A small segmentation model, trained from scratch.
Model: 4.78M parameters, 64-pixel images, arch unet, norm groupnorm, activation leaky_relu, widths [64, 64, 128, 256].
Training: nadamw at rate 0.0046, 21200 steps, held-out accuracy 98%.
Data: 48750 training examples, 27.8 epochs.
Rows from block 2, named by matrix and row number. Each number is 50 + 10 x the weight over its row's rms, rounded and kept within 0 to 99. All counts start at 0. After the name is the row's rms in percent of the matrix's.
# conv: 3x3 conv (model.enc.0.2.conv.weight, 64x64x3x3, standardized in use), inputs 26-38, a 3x3 kernel for each
conv.0 094:48 38 45 57 73 56 47 30 41 56 72 67 60 61 51 42 46 41 46 63 51 44 42 30 57 59 49 60 66 61 49 62 46 52 33 32 61 54 54 52 40 51 53 47 51 53 55 51 55 51 50 52 56 51 53 51 45 42 47 51 49 55 49 37 52 49 36 47 40 47 33 42 38 53 47 54 41 36 52 33 46 57 49 49 53 41 48 47 46 49 53 55 55 65 42 44 64 71 62 72 74 64 64 68 53 49 55 43 51 47 47 57 52 61 51 39 56
conv.1 103:46 50 46 63 52 57 43 54 48 48 27 42 57 50 57 43 45 44 44 51 54 50 57 53 46 48 51 49 44 55 49 70 57 58 56 49 56 64 49 53 53 55 47 47 51 54 53 50 72 28 68 42 56 36 48 57 50 54 54 55 47 57 46 44 35 52 43 40 46 53 48 49 36 41 36 46 71 45 52 47 29 49 49 52 59 48 56 55 50 50 56 52 46 48 41 48 47 52 47 49 48 58 55 62 57 58 59 49 50 46 46 61 78 52 39 47 50
conv.2 098:42 25 40 42 55 43 46 49 50 60 62 67 49 65 57 54 48 41 61 43 53 54 59 51 55 51 49 51 54 55 11 50 37 53 54 54 20 12 30 39 38 37 55 56 58 38 43 41 35 62 25 39 45 39 60 47 49 47 56 47 60 52 41 53 61 45 57 47 41 53 52 60 52 68 46 43 35 25 64 58 60 59 48 49 60 45 48 52 58 45 42 49 59 49 72 60 48 59 46 60 67 57 73 54 52 57 47 53 62 62 56 51 62 53 52 61 39
conv.3 099:49 46 53 49 48 56 47 46 54 45 46 72 58 58 66 72 51 47 43 48 52 40 49 52 52 56 63 49 55 49 46 35 54 54 45 57 51 54 40 34 47 46 41 54 46 48 51 56 47 50 54 52 57 55 45 44 55 51 55 54 47 43 58 60 55 53 45 35 43 58 30 52 40 43 45 72 61 35 37 52 41 51 50 54 50 45 48 48 56 48 41 51 40 28 65 32 40 47 40 67 64 63 76 63 61 66 57 44 52 54 50 51 34 68 48 46 48
conv.4 097:58 40 54 46 68 51 51 29 50 57 58 53 57 48 63 58 59 60 58 51 36 49 56 40 49 41 42 50 34 45 48 58 45 40 32 42 46 34 25 48 77 45 46 41 45 54 53 42 46 52 38 51 45 33 52 57 50 51 51 47 56 54 55 36 43 30 40 42 29 34 41 40 35 27 46 53 55 47 58 52 51 49 47 47 56 35 59 56 47 46 45 26 65 59 31 54 53 41 62 65 64 49 68 69 51 76 78 58 55 39 44 52 53 43 43 42 56
conv.5 105:52 50 57 52 53 56 48 49 48 67 69 55 48 52 57 44 47 51 53 55 42 50 59 48 54 47 45 62 61 48 53 57 60 64 56 41 55 63 51 51 47 39 55 52 43 37 44 59 51 49 57 49 57 43 60 50 49 52 57 50 42 54 56 41 54 49 40 50 61 56 67 65 37 54 40 54 57 50 47 55 34 47 46 51 46 42 56 46 52 54 49 58 48 58 79 57 48 74 63 58 69 70 58 52 58 47 52 62 67 47 58 59 29 55 67 42 45
conv.6 101:52 47 42 49 35 48 46 48 49 36 59 45 46 25 21 55 33 49 53 45 54 47 47 47 48 47 50 46 45 50 47 36 49 47 40 49 51 63 55 47 37 49 49 54 47 36 38 37 36 86 42 44 50 49 50 47 52 56 54 53 45 54 51 50 66 51 60 38 50 30 38 43 39 60 48 43 36 38 47 68 48 51 48 56 55 57 51 55 45 54 54 40 54 86 65 57 47 65 53 48 60 54 27 48 52 40 28 52 50 53 54 66 47 47 54 61 55
conv.7 107:51 45 47 48 48 42 49 52 52 57 61 67 50 63 56 47 46 54 49 49 42 50 46 49 50 42 43 53 45 50 47 66 50 51 43 44 60 68 42 53 49 47 54 49 46 48 39 36 49 30 36 41 36 49 46 48 51 51 46 52 52 44 51 52 49 45 46 43 63 52 35 59 49 38 55 57 50 52 51 47 53 46 50 50 47 51 49 50 53 45 50 38 43 57 31 36 55 66 55 43 50 38 40 41 36 27 43 28 43 41 42 45 54 38 39 55 50
conv.8 099:52 53 53 59 58 57 52 49 53 55 59 56 66 81 55 68 62 55 39 38 31 45 58 52 57 55 34 47 47 51 61 71 63 30 26 27 47 53 53 25 30 50 40 40 49 38 35 41 39 53 38 41 43 47 53 50 50 63 55 43 57 49 54 46 47 48 38 44 38 52 43 53 44 39 38 69 54 41 69 63 50 42 45 46 45 54 47 46 49 51 42 42 35 44 45 43 48 43 31 54 56 53 58 61 56 61 59 56 48 70 52 33 44 41 49 50 56
conv.9 100:55 34 51 49 52 45 57 57 57 53 58 67 56 71 46 56 81 54 68 45 48 64 61 50 53 47 51 47 40 63 59 71 46 43 42 41 49 61 49 43 68 53 41 66 53 55 57 54 48 53 51 51 64 52 34 67 42 26 90 42 41 73 34 54 63 43 51 63 46 63 58 49 30 60 36 48 57 33 30 30 37 60 48 52 44 31 63 50 55 45 62 58 55 60 56 56 58 43 51 58 63 64 58 41 55 53 59 59 54 42 42 43 55 54 65 66 50
conv.10 094:51 63 54 52 44 45 42 34 45 67 49 68 57 41 42 54 94 59 52 73 52 54 22 41 45 51 41 57 61 54 46 27 55 56 59 45 58 48 59 72 65 44 35 29 41 52 50 55 57 50 57 55 65 52 50 53 50 49 54 53 53 64 48 44 61 43 38 38 47 48 42 50 47 51 48 43 42 45 52 54 44 52 53 47 47 52 46 50 58 53 41 46 41 29 51 40 48 46 40 66 70 61 56 52 51 30 30 37 49 54 54 59 72 53 48 36 45
conv.11 099:48 49 50 49 48 46 47 50 55 28 42 33 66 06 62 41 28 46 52 41 57 61 37 65 52 48 54 43 47 56 54 52 53 53 57 50 45 49 50 35 84 42 50 50 49 53 47 53 80 28 57 49 54 62 55 53 48 53 63 40 62 51 45 46 50 42 54 52 44 53 41 45 46 42 63 46 49 54 53 28 55 60 43 50 30 52 68 50 48 57 46 33 42 66 27 52 61 24 49 52 44 55 50 36 46 54 43 42 40 35 55 12 99 39 52 33 64